{
  "arch": "convnext",
  "model": "masked image model",
  "dataset": "dashed paths with two dots that lie on the same path or on different ones",
  "train_examples": 73750,
  "image_size": 64,
  "crop_scale_min": 1,
  "horizontal_flip": true,
  "color_jitter": 0.2,
  "method": "simmim",
  "mask_ratio": 0.6,
  "loss": "l1",
  "isotropic": false,
  "norm": "layernorm",
  "hidden_act": "relu",
  "mlp_ratio": 4,
  "dropout": 0.1,
  "inner_norm": true,
  "moe": "soft",
  "num_experts": 16,
  "moe_every": 2,
  "expert_mlp_ratio": 0.25,
  "slots_per_expert": 1,
  "shared_expert": false,
  "patch_size": [4, 4],
  "conv_stem": false,
  "depths": [4, 4],
  "widths": [64, 128],
  "kernel_size": 5,
  "residual_init": "zero_last",
  "optimizer": "muon",
  "muon_scale": "original",
  "learning_rate": 0.031,
  "momentum": 0.85,
  "nesterov": true,
  "orthogonalizer": "newton_schulz_5",
  "adamw_lr_other_params": 0.0017,
  "max_grad_norm": 0.5,
  "max_steps": 23800,
  "batch_size": 128,
  "epochs": 41.3,
  "lr_schedule": "cosine",
  "final_lr_fraction": 0,
  "warmup_steps": 710,
  "weight_decay": 0.01,
  "adamw_weight_decay_other_params": 0
}
Rows from block 5 of a small masked image model, named by matrix and row number. Rows with one number within an expert belong to one neuron, the router's apart. Each number is 500 + 50 x the weight over its row's rms, rounded and kept within 0 to 999. All counts start at 0. Numbers have three digits each.
After each expert's rows are labels from the 100 images, of 14976, where the router gives the expert most weight on average: "top examples" is what is common among them. Only what is clearly more common there than usual is listed. The data: dashed paths with two dots that lie on the same path or on different ones. In brackets: how many of the 100.
# router: slot weights (model.blocks.5.mlp.router.weight, 16x128, trained with AdamW), inputs 0-42
# up: expert up (model.blocks.5.mlp.up, 16x32x128), inputs 0-42
# down: expert down (model.blocks.5.mlp.down, 16x128x32, transposed), outputs 0-42

# expert 11
router.11:472445460530463512569504524528464588497538395459492484484585504470500595492478498402621473583487444483516491485488554463507526510
up.15:466637475568521496480417525522528563522572485559440505488612486457467426546455526514525547572522442416438600569515546479494533589
down.15:497398531520501479445493528480482382546484501500610477501441499442491551501422534365443537479477492520484471488521556513508525552
up.16:658468457580513499453467514456538651543574552468594512529574519407565477475547481490546501506456483484560527508394375466475464487
down.16:561510530536468510610570521513397637523458492436480493479466505529495519450502494537533447467627543491601462522536537557593427604
up.17:481493537478482474466439537557443684515499514466578540546550477402505528533635466496500510454480508443521503479504501407480509476
down.17:429478498563488511548523561535500475507476543442524485503488570518474493472498599497535481501555520442488503533513633489499475459
up.19:440475571417480553437540547455519440523462556486388516535491510465531454502468496559556418408454528480554502426357422466586422519
down.19:491549526498545478468547506558546576480489455535537481517510521477493529494509530419516446505487404504468434505490625369505460541
up.20:543624502513466479513484507494525534509527491574360485562536491412487563541466509538456504588509467423448581469470503443494626509
down.20:536341577465497498479451476476511441445492370570517493504516458290475609484494471495472473519578580501453532539588543517539508541
up.21:491529554522472482499546567486381438504519565456483562525441490610507439495515468438480508286521554512536528505431528498456502474
down.21:468690395522466455536531525562518530546462525471547542505489507694515359497540525592641484482485502504465505489457518420487437442
up.22:477513527533475514551423508515477522541555516474437554474536473537638512541436501617462483514526439622518571545525532463470583508
down.22:496426488502513423564464490501531594595504422541541443490534545376464443484411471478393482390524515493448488535494453518540531468
up.24:578503515549498435503462486585544501498570458469551474482560480478472473524459497496465538701475486577483530513509625477488493477
down.24:513424521514450486555462450398475438457502461505516480482507423438485550500487497484522485528506567526509517467549473605487510527
up.25:556268437525485512525596482453473506457453486562555542502441512526460567486479507423607523432504515462552463521495520462496503482
down.25:439590537516489520560545517564549498465488596497433536518459489572562557502526546435458530480378394511561549502475517401472483458
up.26:465618582543464497471475550522516588467486532512430487518467483487538484472529480550449476460525556528526515526565480510513590522
down.26:447416449509481481391525517505414408505474552488421491447489500463516452448480470477398565347514535444491479489463512468489540483
up.27:512469492545460482475499493476497574522556486505460510520546505567561433507442500444495539450556499590515490499500646484412534509
down.27:503583447515479486480502496500475427557539518515609519528520513534527436497482498466449485532528560488563580494477483543473606481
up.28:510606496542456480515511479587573569550526477505494459531583471466485512507451500542430509555449503523542510477404549490446628411
down.28:499458469476516485486453498531348543490520419543509490522456519438468493508453461554487432465492567432520511439423532540410507433
up.29:440493464560476443473546453474479525496560517456414446434508476544554516623426508455477521441519395611506589542516437473439557499
down.29:515462469528549561435546543552506573514463402446442514479485485598497608481435477418497639477407457458509491537508504467497484514
up.30:424542518583516488510494496562521549478510484514544435486529486571420476515382477419443497455501493429508606535465517492438529480
down.30:529487459489495523533431476489398379533511566488339521487401433530517497477460470479570475666458476470545494477465465516447569474
up.31:466437497450534468541515515573399501514451502446544434543479500538457511525570433526530531478457585485505492477482391507563464484
down.31:458664495558548484516577568530513536503545568456503518491534590589495473522528605427416546479449510545529527496465573491477453486
top examples: short paths (87)

# expert 14
router.14:556561512517462499525540486508447602537474501508494501478565582557447450545484461383565478499425480458556533483379524426506531550
up.10:478422414454519567479424526510556461486510459504600473480467525309502567505579470495576538484502506463472492501517532493523451446
down.10:508533450475395483441407585454445529501604492594529552493502478555533440451524484511537515557510521525454457486511484470573480439
up.11:492485420411505534511463527534489448452500467509655496510474481402540603503628553536560538488464505516499498512497466504486495416
down.11:327531429562552507520358472494470506582467493358560596477520543540420485478439472475513494535539497413428469507572464527491452523
up.12:531422478468551558579465497511528388498487497474590534487511521346522610506543487547552562526521464457473501460519402520451427387
down.12:555519501558508444547466432511492453425487490440429422467470519486599481526519432481463497475544466481493451546478596516411501462
up.13:501331388501508562478528518520613451475503473548601489482503510407493573508571500528455538436461504492466494515512386502527444414
down.13:626520471598502412499400542491429464502520498544515566473485497509609482456480560539506518463517584577591526495445523546435484468
up.14:510546467451502564468511489502570387475470533549578476516480521375472541548613523550451509429454497509460489501541556490537529392
down.14:529547461487458418542528483493636439492503543497457595474522466539560449476459499475532482519523488569522497514457352522462472402
up.15:485445389460515579444497497505552433480499474511621495486497520363507563507649494512538530467472508475478499518516465502501470422
down.15:480478515317471528490537467500519439548477482409446466546524493504422508512469387531536477539487489445542506505469417481573417420
up.16:523435424502532568510472526512526421458463469515609480489459492322522491494563473523582564562408520482484516497458513524528495405
down.16:597539514480505494460420535482387400462473536579462482477472497535501494500511495469455501484439528522535504490436692509449520471
up.17:499403344447555555506453496514547425483489465499539479491488500339536484518599506549570515485490497487475528481501498506455457430
down.17:481523440489487505522433486483488551464539501599471489453491484528493510531497448460466582470494487541476478634489620409426476523
up.18:464464439384496553462497547508604538472471543527552467478494506377466539520546527478449485472510518504479486529491497531511438428
down.18:587469512517438540493460474500454473467539433526453594488468536505552506556554485471512560450470483622571512511487656494523521466
up.19:514501509416554510486421523533611441481539487511549483487473484413564508466542454509473499459485501503511506495515562481650483471
down.19:530514491519521509551489423580538567532482570528481461534512446516529510384499516512533521542521366459515546508527304405552479502
up.20:442555532440513523459436527512564434461510539520647480503440493367535557516518524547485547510580524439488502544499574512525458423
down.20:440508488472502468492410575394543500553468497523479555456511537467447473503467496492517498425504548508523531450539374533475551512
up.21:368572487453495548512449520518586462505476522497638502500480495481532496501600607508462500463498479456510499492530468528529404478
down.21:539508495504557527457467490457561425499471509574407469451553525482533492405496521425493518457471617556522568550579616574462465492
up.22:508298423463494532511540511513571428486479535496529468473551497543541648473524502520508519479473504481493518487428538502461416415
down.22:452515504564564523531500467465402509490463533507571539511522514499550503494475486485480480502501488472443509475608513516333602517
up.23:478503385483517547468473500516596484462498482493573486432511494322552486533561511520503498419518506527459538523507380497566446452
down.23:518501469548510523474351523424410406497466562575512467494472526494449498456512497464466489452459543484514492513509660507440507539
up.24:508459357472514601457485512515532452486493467512600496496505517380508513512677524498596548477414503486475507523499459494498498397
down.24:529497514400466472560597489492750516495463507473452501494508508525497495560493516523526534483481414542518507467478451567548533467
top examples: many distractors (84)

# expert 0
router.0:440486529510535501536452498509540370488493485483543495490472434455574504427522484575511530571540528577481510499514372528541481482
up.13:491488472541463486495454467474373572489485475504439501506520517487590519610442450497487503579530480584484492519521563489420592523
down.13:476354600537467506512467451469527436506511417494466450430491437459460638443453516429467501468514541521440468475533613575490463519
up.15:532517506620528511510470500476587595533536466551386467493532481481514474532464496517456513493485425467473486504479721462425535501
down.15:569365462524570506458501561544472481450520530550493511538547560360501503530523480503547495456488491476483579469559587525510522515
up.16:459532464490475443508553489435600555504538486553545488553384493574448473425509560528453459499458524545549554512458574526567557507
down.16:455487534511473557433531421491520423398414485490367490450447413555501532428577504439467540420456452447469527521541722426526469494
up.17:504578517568449482380512505551550605564504437450489510465547580530516502490533509448450549495464511542469528655488391453490482436
down.17:600433482491457416606502505521479520530502422455529515491534451487478488548482541550660554517594479490528453472490513490478496509
up.18:482580459464571541494466482492499444428548562496532503562448479414553518472536458467522577484501492407454546610517545546618516454
down.18:539476460471497384522504541455482490547499375504543488499528521533490449515495485614730580493598412524485484499423531486428538464
up.19:507515492554550537454410558545642523502538495525417477530535471483481426545513471530505477429499441434462492531443585485517492475
down.19:535421413475515561533462496503396470454462470506456551544433471428523433533492500509441515492446553454510510510506499497481467383
up.20:441504489484460485499483482518289597468471512543448518487487519484479459536502511411482509478527525426508503480526666527371475492
down.20:506422492455517468369430452400459423560502358552587450475507494421466476511425472532551410469597624499477461442487543603484520538
up.22:485610550497499479475495454537435613500529493489475505538533508498554505601417443397506524544486461489480478503504633455408505498
down.22:515318500480500450437462444435370424523502424516508477465495503404476502463426477516525458452507561453469472417525624576457503503
up.23:507493487470517515538514545528566546488442482458433508495444490452501517503412488568503469482460444522547514507501347486669409449
down.23:497405523506456483424406487461408416484441490398492488433470473421535491534433458529492444393440535465532437472419559494407547439
up.24:528314471465525460476512457488397569478491537473398471485509549525525446508498631432479514476506531509572478489515419518494443460
down.24:515523491423524515544419445522481521535526549495512488520427531494472539531538384487498488544513435382510508541527418499507625520
up.25:526539497558472496553526516460471560511444507485577502537537469483529501474476487528384531482529454518462509502509696546512527485
down.25:502622495542561488548533541565554577533527566509564511492507549553512470495526547427450527496478423537542535501476559415523481474
up.26:512467445498505506561524488460571579530444483448491508479496531489513539478501476528634494582482506566504529524498408535663479476
down.26:541418507513465469406511486436389444463505444485498454461557529467518456530411618451381462475467469440535538462441364565347562513
up.27:467466481458445496513460440475570595504522480520520543564583445532526480409502555489463489615491437501489485465511525519442609505
down.27:461447582450470529407506459489498428403455434473383493516514463490482542513550480500445511516429599464479490528512453535461437470
up.29:508635530522450521537475490512481441498516490437538503541556469458436509528521312557531520548448535509455504467514626491485505497
down.29:595455491458524494454373453451469455523528489547503513506526477470486491567468450533538478573502585496503501517472320533462615476
up.30:410529530481514451490496462463571458521498545558699499544496513539480459457537493487488495631458521483495599517492517524484488495
down.30:522532431491465504512506542471534605518477526484398429514555505524495501512591410477592461544464458550576600462473546492524519488
top examples: short paths (60)

# expert 4
router.4:484486524509428445504463484478517579544488387493551502547552409493588435524510517490540544508460370548473468495560517499485558488
up.11:528460532548488499482597457398423492489535483447478530491485492499491493511487500409550431469518616706455522454622578469499517503
down.11:496386524552471449546521461483544536428432529514455519471530545437514599497516527484387540511451395543439496529584497432502458528
up.13:502386481580494526574476552533360423519507508489463441487529483460470532482519454440529481503493507577486536484576415449531456509
down.13:571502490574513428568523560494537517526512567461451553499473540480607506530526512530444554433563502634499491566448513463476529513
up.14:441337470494523529508523440533487509466522488574630552446378523541438579483380500510643481510491539426564448535524513493494567502
down.14:483600523456520495514495506512520548447532568467530507510503496550503493498562451441470517467441388503525475494487390505510488493
up.15:480507564583496406469471452571539495513603483475512494488528488556574530509410482440449554639462505537510547509538626475462527482
down.15:506490552512475471518477469423498487457512484480527496518498478440489498519504535481460481568528566557503472520525470616506500566
up.16:580550550485507508478460437415409444504494496519498509492395508506488479449488490518534443399539532468562476472511559513555421532
down.16:475442469499522472442485488485482441461442568563370516487455544481523560481457481476475525487421438507466443509498541410500513523
up.17:522453557593586511584469545446396542488404574511415538556566544489490527449579503526543452430487518457534442469428507464515541515
down.17:554560497499472407471551551594519607512446542468484493517463521563500524459477553532517504379543457530500465535453541453481525486
up.18:455612523562508542482475542479460532476475542510465451513541491454467569528515561609553421503504437466579582459467495435535470491
down.18:506391486540499478465565515540468553524477512510431503505408451385496538478501504410421527440551491461452528495522631452474453527
up.19:406541496599478502494413495568460556477458491454520508548601453517407516512442449463492504454482570395475491553538472447510420491
down.19:555548486480495507467612571491516485494530487494525567600519451544592503487446497448496517505489543523463505408399607500495449528
up.20:561496509550526495501434542508448445511547503553587482478465539371559519541511519494556465554467515500464509466634422490568475521
down.20:473488473546436424576434518473494526548487504497478510423499479455449518463516437452430496443568418511418379487481396504580465560
up.21:559445436465568539443573470464498545512441520561541530496508551532546459584562457568556481472506536463560482546529478463539391485
down.21:484500427529495572534512517524459519536504512500537398570447500580497505526536511492528490448502516543522387514443454465430456560
up.22:581523452524442482509473489499480500506533448540434521493586514483501462559427529509498500527525496510529498504484613500400621490
down.22:467537536468466543400474520460421505492511425486481470506498587510470519516561508370379561436447564476488449478497522577490464500
up.23:515583532530481481435549456428443483445476507589478500583472522450555554517449583550560433467604474470540501446557475512534467527
down.23:527449528548546601424480547521473574407489518447464529495529606440467538507600528459380536457415420483465465521477573457552406499
up.24:445495492486487521490484486502507456484504445522424500512468488528546502463519551492414456516473563540545519532569390522523450490
down.24:503374580563473496487531461530444455438510495565440497485415508384519554486568519440438436442494459533428484458561481483492485543
up.26:581449510495530474499547459477446457502533511499516463514538486520470456501434480493510489613481489545472527494455734447523436498
down.26:523524509556480483544494501451530519490517542461509507520542517536502501533510529499500491579494528565534545486526430607504470546
up.27:441499480503471487517512494468439360489489470515657513532508526421551455529391560489500429516576498554491552497618457522514556460
down.27:549497572444477526536396540417456498475458419505548477548502541392446593555497405409457430436540478570512479483577432558516449491
top examples: short paths (67)

# expert 1
router.1:557515464505478450517504524562468606480486468521504499532448517495394504583506535454552506502379459466531390525499543481444550506
up.10:495444386501519604452500508507517460471502472508599496487495508432531494510666500492555529497471501493496518525492444504522492403
down.10:545502487531494501487390507467255428503532492518488585480476493500577491508497492471464493500502518499543460498420625492415528496
up.11:515420511446531553475484506515533482465462469571548471479486475474580538500649507525643535509506485454478495496465385503530468394
down.11:545493486448525481451491507478433570559549437530394489484505516531496532513590503498562505442518445463510524440514521536537461461
up.12:518389448552543481586501490519498429432454437488546488502501483460479527482599480540640559540555485508481512492556325495486406415
down.12:465500487470581535496351528509381478512460521551559551431507546531517450462541467533465507469467509515514514601493540509541469549
up.13:525374447503495562468467486509542425479523460485621462479554482477537479467550529543555521453455528547495503476479420479570424450
down.13:437546515534483491480561531538581608564496443471516520493546572538516492467500535526512510549504467482460533504618422427485475451
up.14:500592351514498629425458503515522467496497468510603473470496508416594436505567527533527509463484511495491501486501437498526508458
down.14:534535476572517462554466537507353598495518437422554555537528509486638485486465536526465454503535458425472506438578453565500511550
up.15:488430468493499517469547505513586417470523457521647463477526505412544546500577519548460523472477516519489509508490458501534402412
down.15:492527501501541502496420495422414384445472502555526474516455485475444525518495496479484524503521567462506467512521660560467574441
up.16:506447463506542509503477517502520476482468453529521500485492497400527552489622525537544546453487471518488503484525359501430438425
down.16:520592449537529460473426517461464479407481509496482505499428393580425540473501503451455513545531519485546430560435605512493540491
up.17:502466477505511556496451521524547454523482564504617500467484506447566473459530523478518522461556512474476476475465429501563366467
down.17:720511495518507469489522517499591443471454468491446473483475452537585483578557522491454517415462480553541528524498391389403508555
up.18:488420543503497528489543493501584548493474469498560467488524501660587478479581497540521504497503536494518513509505432499535459420
down.18:531504509469532514523609513511444481523496442537572400477511502544488438443482556498500470481461490511425539551559440463520487516
up.19:484473470486502571443486516484553424493475476543615450470521475406532538472626560557467484382481515482500521486447493500523459421
down.19:461505469437524506513459471529473626484453462457485411511543500526432488485530482510527511491500418452474602507547510503629500547
up.20:486425446497533564474567511510570511476520505515635482457516506420545485494634486536457518414466521536489515499469438491565474390
down.20:614493507528502506498524433474293549509491434439428512472488481488578515568475508507452530399496488619489513513530561505431547512
up.21:502391425534499479495579530527557450500486436480590469446507488442574574427541545516510496482449494512530516503515478518550307460
down.21:603465515499570494520492554465637354448523529645471422486469482457375509421523575515476498479464571526532466458474539541520524477
up.22:461510457505557581546505475487509460513518508535617490471487501438516477504555533525508512511537506466526516491449470522455483426
down.22:515537466518527470549470546509515442498471593506430509480528440563585499440519481543589492473510507583474519501476478480486470508
up.23:500340483483522533500464528511552461478495498499598462475499497443564568494585526538458538490546489445495498489447474506552455410
down.23:570527457468569570523578409525433543444522452472503478481535516530716510536511452491499523446493526569350521506483539478451574504
up.24:500462468441502538488533520502608454424536480558652537467536504466530574502589477498527535425406534532489501498504402508502395422
down.24:405531503402510527501477530507633448498467534610527428503496477514399521504511429483465525508467552517477485473483577492454445526
top examples: many distractors (88)

# expert 8
router.8:593483479565443495531561530518455588520508508546481522533530561562508509487460532391609511527449497509585419485441574483434564535
up.10:484478454478510542468517507512579469473502476530624463469485519429495539488600526517467517456484512509496512498492475503557404414
down.10:548481502604512504462382499465277418467510512584519445489478496490546517433524579472479476474514607458516464513563574492494463507
up.11:496496533458533519552583491514550527469487486557630487452510481485583631494621496507499543464494493498475522507488397509565499436
down.11:500470556464464505479425590504435608575513526553477613486556535489597518546483519561518534487532451608564554460471515506475474507
up.12:462434414414513578461518492511511501525470493543605467477501516422522558523590575555499462419423526482492470495449539497500440414
down.12:527472515569486505558581518503576513434473557643541420518472548441488507493573497585465550465460601519545525444572554403470552468
up.13:501514535493528544470559516512568467479491477530606459467477503366485548501642485521440550418465501530487508513515416487525511407
down.13:501498517448527489541606471560698573503462468490450498485508471521504481572509416531518537527506400574462521483439370520502489491
up.14:507514415422523533449531507508579469526494461538568466451538586319519462497586539517486526445480522511501534503508572508558371449
down.14:566544423590435433545515462473590458462511475395496459487504497556437441480515413579561505587524474500602389432520470499561410535
up.15:506434393502506559472507512510538488462497497515553487438514504464527549475609526522529510503475473502500512529495414508513428430
down.15:502524480460474501508437560488654400493491524503572475498512480499505470429494554535489480521498523519422525525522442419496566503
up.16:488385396531514572548467525488581517492488521530595482517482528524444516509578496537559536503515502498476496502505418521527315393
down.16:577520488487439464548485498506366567570538487396479567468512447510547470554490513534524475519465474497505530426545458516455526471
up.17:502526410498530573450447512508497385462456481464562473519474509378467422509578547538484522437514522524507508514541409504470402449
down.17:574552466516552516505503471489516454424500535534457428490482466462635522553511440457474499430500546485476460513611527483441571442
up.18:525531521488524575482516522488531441476494519488542485470447496457536544459585548546489540452506494538534538533494465496555396460
down.18:497491487541476518451417569520384388523488548671511520475509501505451502436499560536484508503476522539516468507481518464473495451
up.19:492495419489494568481495508521531471469508435517625497468491533380492553509651496518517520483434493510488489474527441504518473406
down.19:434510492477510511501660444511634584495485482453572466494519513484429481505482538510504522515511440497447524455608326552536551511
up.20:499593501458519532506500547535717504481483484522579482473494505435481525474610478559470485459501476531458506505477473535673357475
down.20:585496515507506488511501472403461457477513530507498480488458468451589484511508425496495511471486575707604486416525539505500540484
up.21:501471462563525548500535504484563484472471449505544475483482503378489553507537518534490523466487504512469527511550287541556407433
down.21:675530511469435495492621487470515502517470420484428491503490473524601476533543494505542461499511515619579570522413442493508413531
up.22:480487457486512516483563521522611483489494475521617485475505497454479544470575500499429488411489496488479509495499457507559376450
down.22:419467518495544508511476484464309476499520506416552501509489558470401531475512461483507489521511539439483497482603606549556490491
up.23:495520490474507520479549499504570530492492526542641459455508501442515553502596494489450520375455509501498475490485537499489410397
down.23:606459525498472439496517460507516501470518471543459473512480450477538513486514544529401483418500497495502530476574396464487480449
up.24:517498440487507577477495525523525390445488470510593477464507496387504551485624503531550512481436498483503495509472453490508433451
down.24:574514490531503535473513443479373450477535508472469503510478501509591520557501520461451486476505554467453519514507640497434564515
top examples: many distractors (100)

# expert 9
router.9:462521611516534515521488489512499388484505466479456468470527439437569453412494512572482521569541504567477528495541403516541466496
up.17:504258454485500519531500447464538383505530498489562512523385484478484517490410469506481527455518530545502446492541474522503493480
down.17:512462521447446439445479478476618537493433492436528440470466447430509556519497475362441490518478475561530487542601504582566486508
up.18:522613501523465476502445457456467546519546465529369503550568486478468467535429494498463490635524456531476478465518705474415622485
down.18:513346534507525512420492493508458408447527497545576493464505447402496578475431476421377439471494553508514494488478529542473505475
up.19:474528444479462445485471496417446439455550547464455547509569519486541508561451473481520461582549472558516482499550533500455580482
down.19:477424613494496487520554541587547544492527477508471472421555528412508639480563508442356553514539525548518525500539539522534515452
up.20:437562490536549471537532453481477493495398545523616483534512481528464495534442504497480524710486478484506505550524366499464519469
down.20:529510504520495509493405495504482585520547502536404417489545567516511520496414394481386558461439544493525460517506382576521549537
up.21:546613502539466500499432470447467521513542475537355505537550486468499440548427496488483504567515446530477481480499691472416609487
down.21:487434542561477491470490469483426441499420449540532506523464512334502537480511502373352538428454520454501479516526663525497498518
up.22:520481468547493507498613507480633532490460565420554464475522554470534524486443541475400548452514506552535528521555485507499471488
down.22:484552476521492476538441464532430448519493592539495517528485493571523391468449515600588600451409468459521623443513473393471528468
up.23:487507495575544511465540477536608447517424491549490503533494455539498469545510545534570407408592554464473503545423540501479464495
down.23:528554423507432526502468507523407583454496464482479520588509475436516436512480499518475421533463428509540538486462529508446545552
up.24:598552525543490513462518495456599567517465480523352416570543498460358482509487507532434468526548514580480473464517600512381526475
down.24:505472437493446482431460466467519414542443464501558510557378366516536493517434531417509483520512482492432494479530683460487494559
up.25:473533507358499522525448505518346521496461535563586571502535530467525488495442499587399451475498485426510491495525519497489522517
down.25:510659513480481480475489488475493552535531439506600465475553541598449493540575494502472401478603540532539494553494500515511502491
up.26:418607510569469485543440453552464574491553456559408480498533498457547487584449452543486536485462463552449517548409734460469539487
down.26:494428412481499456348451452464419424603428369456403514458424473566475423454467467583554502541520551425459451455439542498417511525
up.27:500506419464461446549566481439409479468590501485505531508512514497564566445420479515435452706516517528482496496578540477535585522
down.27:464389600430401463444452417420513429446514437537495531457508474484549508551445518538438500506544632503472453487549358524470521490
up.28:465534490484487442500434452406454516495552511517401536557495469549533476464445533453473488620531455434530535464496620487468604506
down.28:484469475448454448394481508452448427511459476469548459522527535428461550564570509463392476418549575467443537430589559591508453507
up.30:496520482511431500464448465495469486566597443461454502533591487502537499553438474530545527600533451510472529519446526434370593495
down.30:521583474521468510427455483437527516495459501476477483537414493531499496521532542400413466564505524505429531493530540572521453500
top examples: short paths (87)